Rows from block 3 of the audio encoder of a small contrastive audio-text model, named by matrix and row number. Rows with one number belong to one channel. Each number is 500 + 25 x the weight over its row's rms, rounded and kept within 0 to 999. All counts start at 0. Numbers have three digits each. After the name is the row's rms in percent of the matrix's.
After each channel's rows are labels from the 100 clips, of 14976, where the channel reaches its highest value: "strongest on" is what is common among them. Only what is clearly more common there than usual is listed. The data: drum patterns on synthesised drum kits. In brackets: how many of the 100.
# convs0: first 3x3 conv (encoder.blocks.3.convs.0.weight, 96x96x3x3, each kernel summed), inputs 0-47
# convs1: second 3x3 conv (encoder.blocks.3.convs.1.weight, 96x96x3x3, transposed, each kernel summed), outputs 0-47

convs0.68 113:458495460519488483523498498521533470483487477499473446519505530499523508497549525485435480459480504486478465463483473514488488529486510486537487
convs1.68 109:495531495496535517567510519460478514465473520506453516492495459470496480462463479490526514512509495486543527502515458489511507510509487501475495
strongest on: low tom (92)

convs0.66 098:469483505477489506512474487473505463478520495499475506476487493496485509470523435489479503496511478500486496468479490488497500504525482468502484
convs1.66 108:527541492526525516478535496512491480503482479494510509518453478482498520508472540516523501516462543475520497513519501490512524523478461503524502
strongest on: clipping (42); text has "clipped" (42)

convs0.21 108:493537500512465507551561500502493517439499516523514537457505531507533513493435468489485510491474543518515522536543493488498505526506488499513484
convs1.21 096:486466470501525515451449496480504465559491472502501463512503471499455449482459541504511487497547483456483497471505492529497499499456473501508462
strongest on: rimshot (76); clipping (26); text has "clipped" (26)

convs0.74 106:483509523485457514499536510495477518457488508437510458490497493481490485494515483480478460433470516481498529479515509488472501484482495503516476
convs1.74 097:546537490563497518511473509467513499503510497497515467475508505434492468507482515524515551515504491487461470503468529458518528525494523539486511
strongest on: snare (83); closed hi-hat (76); tempo: 140 to 150 bpm (40); breakbeat (30)

convs0.79 096:458486509510493524499499498473522540444469484557476514552502493519492490489546473486500568500516485504520502487492484526473509503486492492469468
convs1.79 097:535504504535486487467514503479492474500537477449489500515541496471510476505459533514485501508495491521492504510514528535504508489489459490508517
strongest on: low tom (33); clipping (26); text has "clipped" (26)

convs0.58 100:523483459484489497468503499477483550527476461506514466506500506486532499471499506521495495483520532449482467506531491467526559482532496512487505
convs1.58 107:542531523491524486498559531557545513523526494465448526484515487497466521508522505454474539494471498518472522505513546496497457528498491503444509
strongest on: clipping (45); text has "clipped" (45); thin (high-pass) (31)

convs0.91 096:540497490504509491496471538463510485510492475502466490492497506480449509491502471490491477487465488466462526485496473507518480459451500475484482
convs1.91 099:486506486519534455518434450511473516463501484487467494522518481498539472487527502529491497484562509507540509490481511470509474501527500489506459
strongest on: low tom (97)

convs0.45 110:498515503487468520474490544478500498457473517475505465495475554481481508470531498522496527479474539448472423501498516503546491494485488504489459
convs1.45 100:529513529478474514496556460550490485475498499483531533500508439484487505549513507513521531488484476514493490501480523548478499520504504533555502
strongest on: clipping (27); text has "clipped" (27)

convs0.57 114:469475501544465506489522485513504519493525475488474458539516488539500475507518523469499461481478524479522479481514526461480459443492464472531483
convs1.57 102:530515495493549458525492488509534473532525476492516502420489547491444472480470466518497527502508508498463520512516469522547517506496495495495475
strongest on: snare (76); clipping (52); text has "clipped" (52); high tom (38)

convs0.10 088:498485517467464484496456463478465461506430478477475527485493486491461490463494508464515490478477482498496460500491509533500528480499481509512532
convs1.10 098:475526531481516477505508538519471521470525541526504493501465506514515527532514502511511490469474567472510514494477489486547498536473488482485507
strongest on: low tom (59)

convs0.81 089:505473477519485512489517538585485530494466495513481473510505505491489491552519453508502493549492461502485521475538482498468472519488481525518490
convs1.81 092:480509508510486473506479472487512523505494489471476524505465506443505504459492498505494515470499562505516489520467506485502475477498508505494466
strongest on: low tom (94)

convs0.18 081:490456493465560546484491498514507518507523468473509483532502493437475535500496454502486496478502476475509524511528473508503492466540527534475495
convs1.18 081:486501479502474477521537464513468471521476523492496511486486500514505473489490557476495549519509526522476507505490477519507504497499456522498512
strongest on: low tom (67)

convs0.55 098:514514536479521513505521495438499433491470505543508502557461524526475520523474538509507495518516408479489501529485481530502515530491503496548494
convs1.55 112:469486472482504489495445493534481478533471480475444503501512518495516456499521489479517516490485499527497506476495517486495510488501462505460477
strongest on: rimshot (73)

convs0.37 110:493469496493500515507497488499482510452513501526470504481492495531497545493484507507496481545490501474495541511557484461473477410494483496506508
convs1.37 114:467485516480508490478517524490502487559556485546512539500495546478493475492497473496477508478533491528493455459480506506543480505507449495474504
strongest on: clipping (30); text has "clipped" (30)

convs0.28 100:498515472494487472511481479448484501511523476513489536458506483489499476537462525498481485512502516561527527504531485537486479495483473465506469
convs1.28 107:489502501517491498503455524515533447498461489481469481515498529535467524477527472512494493490512490468481458479501474471500505525521487549479508
strongest on: low tom (83)

convs0.19 082:523475549443476478471501550483502503520513460490533476495513509479490487492521505487513478433518496491481524477487508487501498500479473475474517
convs1.19 077:502496493495494538504522502566529502481461524473505522517476463493522501525493522480482523553495475486544456558510473511517487478457479528472518
strongest on: snare (81); high tom (35)

convs0.6 099:509465494544501510494496508529493495518538496517515479524477497479489497506531566519509512517502473455511508479548498506495483422487464511502502
convs1.6 088:444469501500486505526483512510457502491438487486496533509508515499503472528488507476498477498465508525470461461464471540521497483554471553466489
strongest on: rimshot (51)

convs0.40 096:502496518522549483501439503472496511504522476487490460447496506494517503499516438535512541514512482497454506530454516489523526552514480470518461
convs1.40 104:536442481499513518506518493506534518460458517474508467511471476502519487520497497490504492471516486473471493480556477464486495455496492530527491
strongest on: clipping (52); text has "clipped" (52)

convs0.62 094:477512508526465494527500478507502470491476473533468467533528515514488512493444546482536464523496478514509482517479471509496499586467457478553493
convs1.62 094:511530497501534514466507495478528522511509468482496516431465492499498472493532451491525501493492503468474508497524516449467501456499541511517501
strongest on: rimshot (73); clipping (28); text has "clipped" (28)

convs0.64 099:480505505516520509514493485498477509525509493511565504485467482536477492454428508491523446538495529530458535484485485502518505509525518493503505
convs1.64 088:528475502490537529490512493503528498496460492491481477501525488513479495519483442488486541523502470493562505498510502508466530505483518507509513
strongest on: snare (89); reverberation (66); text has "room" (66); text has "reverberant" (66)

convs0.22 094:533549469481526456534501527530479491512529506529456533490475454548474474531493485517479486488478509488536464439459516505522481542475512506481504
convs1.22 101:504467472504509483434503478445503494492524474557527501543525514465507507495478503493546474504507504505460521467500503463497516463536463508491506
strongest on: low tom (55); clipping (29); text has "clipped" (29)

convs0.30 097:446498499513474527480484511463491501511483500477540488489476521485498475540448455475490499523528483573519481546471501489476479463517480518490485
convs1.30 116:512503496481527520504493463540529460511494505526514482507504493498486523496507534519516524497512547466494541521501520488518513548469469511436513
strongest on: rimshot (91)

convs0.73 109:480506500486502496505492480496473514495519504513470514466520451528474504557520494499504504485513514474527489489493514555494527504488485509494547
convs1.73 134:541502488562535497492495527502533464472487458510498466507499514487529488446509488504482481513524475463524512504477429496502483491474490501450496
strongest on: low tom (90)